{"model": "image embedding model", "dataset": "gratings and oriented noise at many angles and scales", "train_examples": 395000, "image_size": 24, "crop_scale_min": 1, "horizontal_flip": false, "color_jitter": 0.2, "targets": ["scale"], "num_classes": 5, "embedding_dim": 128, "arch": "resnet", "norm": "batchnorm", "activation": "leaky_relu", "depths": [9, 9], "kernel_size": 3, "stem": "single", "avg_pool_shortcut": false, "widths": [64, 96], "am_softmax_margin": 0.1, "am_softmax_scale": 16, "init": "kaiming_normal", "residual_init": "zero_last", "optimizer": "muon", "muon_scale": "spectral", "lr": 0.0087, "momentum": 0.95, "nesterov": true, "orthogonalizer": "polar_express", "adamw_lr_other_params": 0.0012, "adaptive_grad_clip": 0.1, "steps": 11800, "batch_size": 512, "epochs": 15.3, "lr_schedule": "cosine", "final_lr_fraction": 0, "warmup_steps": 2360, "weight_decay": 0.02, "adamw_weight_decay_other_params": 0.01}
Rows from block 12 of a small image embedding model, named by matrix and row number. Rows with one number belong to one channel. Each number is 500 + 50 x the weight over its row's rms, rounded and kept within 0 to 999. All counts start at 0. Numbers have three digits each.
After each channel's rows are labels from the 100 images, of 14848, where the channel reaches its highest value: "peak at" is the part of the image that holds the peak. Only what is clearly more common there than usual is listed. The data: gratings and oriented noise at many angles and scales.
# convs0: first 3x3 conv (model.blocks.12.convs.0.weight, 96x96x3x3, each kernel summed), inputs 0-95
# convs1: second 3x3 conv (model.blocks.12.convs.1.weight, 96x96x3x3, transposed, each kernel summed), outputs 0-95

convs0.79:508599479414497484444412483473471514499459527504491409446455512462518435429532487514462463558535565494564473485599457378447501516515511531515545538541509470498561478492621555538471517517520471515561434417412438461524563395478530540468386488526466510514576467458502543488500412448413474409
convs1.79:495552513650535480484516457475533459465491542487512540477517486509553485443501497570501461488496450497483499506598597486478671544512485521497472466542376543517527582497450559488513522467468505422560517517577433567479454475565457572564510514460492348570588483491472470532507543456536438554
peak at: centre

convs0.24:455522429444532591494518539458448379484486426386570508444529486534486443480427501487503543447518404478463470464408447538487498441497452440478451591553405423535485473443473434464508544540533637485495452513397580511558445504520504523434454525423559556495498495501516472546473466452484464513
convs1.24:485526525469538532457564489514472508466465552548591474508420519471484558505466504482378526487625583561507531497505570428488517419522507520502510519426462542519432555520597554555484502489539541517433544483536564432515445557539579381520565450461382458497530530602518487519482590509576448526
peak at: bottom right; middle right

convs0.23:480532463523432434419398513470470543573494463433539545564434456502484511476446460559496515538455489499498476477495525473562492482549525431642471379441467502596469537441455552421472492487431455515533490503418407459514489497470530453577580521445519604463458398517440583486484490467443465518
convs1.23:456522532534475554452475543570518480482466590596522517510477540491642480508528535564475459510416586424546446512598569462475447520411528463425488552495553526482514444436492539450539463546511556529478534523458363522487505490473377560503518427578472521483518558481555533488559598483515551457
peak at: bottom left

convs0.88:489480509529498518481470637552477430503407486498500523422496515458459609588464550460435540476581547437552540529496508469514490565499562486545447492550519576561496427493490484450503508557443364505495493532484610518402484507499445476511434491464460512480590457611407510493459492582510482576
convs1.88:502477449466435468461495583528520515469491535456539554625534482492528613573485558538500520454572497524469569531462523581520460485485574586455472443433526544469520543455518526488446561469507423543480584573511525426434477530515414393499483505503502458421585443619462472441508489562448587482
peak at: centre

convs0.52:435532470423526530394552629403410498500519502517475483461498533493538524483429498491542488470515569445506493526595505415491513508477519561581561566434528461474446498508613472572510476441389492471563518479534597469494442539483442504505517393491466420539586448495482462522432535555484453555
convs1.52:429534455471488498525490635556545520474557501529488506538621536531445579505516527517482565520531473494452521483468463495406581501515594514482463493519420524541497493533511514504416525486521465490513486593490543593411466622452485354485454489502462494444549572450469525389509568581490558483
peak at: centre

convs0.19:512580498480418589515453444493627442475451442534470461457493423484496590519472477565403586517408444479516533580563434529515461500513545498440446546524501561494493475491418452427517524450469445563536534494541498504498456496433473541498499491486493487451572388447567570456526489393478503604
convs1.19:551553541636494492567456522560517375534506582475496625548519521502531547599463537515593570471483520498493502455515534439509462541503505524502481519530533466482514467487650468568520545474556450537424407498462490439555498511440486538548446481488542501431522526465467528429571439438550402509
peak at: bottom right

convs0.95:516419543459431499585418571504441450491503520476463501546414582512486429481464432442586437450470507558451501484420475552517512424410442444507474522456574452491443514509548537575498513454481469469517521509397611499504529493497470547523527527528442482496503635439438551415505452468520451398
convs1.95:496413473546409577558469502467500484560481472534481584509509402453578484502528485539431546463513499471457492508466506453465480553462518490582456457439455527476490485510480536502483477494533504514549563513571617466469479529551429512455516518559513330523510492492503491457598545506315390524
peak at: bottom left

convs0.2:453434471505564473470618486535557450548495531471486437426494450471557493460493494572540348515466470439514504437453455495441464624527444446463444494411499505527473509489451529348548490447476488420483533494560426521469404500457474547474470486492566501522404507599551504506543497465487534478
convs1.2:420453549514446451507591469460521460482563556526559453485523440540416514517488485564475498458599505460482461456570459426572615513498488419482450497598466552389477456491422561557499528487469522450484544496469465498479511398547597534500447540461522479480597452537527526494476471493595597570
peak at: bottom right

convs0.40:459514473496549475592519462444521425557438523424517475572524439503461526479458468507527568501421449494388470512486492520603455492528483463476567563544441579522502504465465462352578521527464456572502534433436525508493474483535503520572448395495543489465360484436430517503556448459481432454
convs1.40:560539454527530473551466491481561445522599505458592475472536502412464540499503403522415443509502484578536519511556505457460516498464480450515461568513513540506504523520417487594522445535492464602454432554472486403607573452640528574429536519509505524557505604525460565533526452489554567501
peak at: bottom right

convs0.92:459516528498438526504524518468602549416450504579512473507492484430551472530433490496530501520499547542526618627552550488470451542489436500440513552504456572545542491450498452501560542527520527653546487488521531528441533558466450560533485572635520576500431556531554540472530505596584525533
convs1.92:616454372423499540498477542485551528534513493369512557576457552513448532486491510543543503452523429424462555585605427513592506476537522507493483448499451532549509528481541489498476561475485489587505522485416595426502487501436478537435509478433524491449531505556475554528498480609494622525
peak at: bottom right

convs0.77:508513545479493450594484511494505428579433604457571485461432401520505456464543462568450416499466568512535472491560507471524517425409421519466448517597490460504529424491541460528400449428534484541504446526506465511542473413513441604475506488520508515523510468508534581367499468471433507405
convs1.77:566477521484450494442527416491574424491512522523500541474506481488490420500448498523561444464665462527476475570419555458473554513457446499519471499534431497483391513524466422533543530451501536489582567443549489509474456537565342492389451455538499514424569532470471480427512462428501537536
peak at: bottom right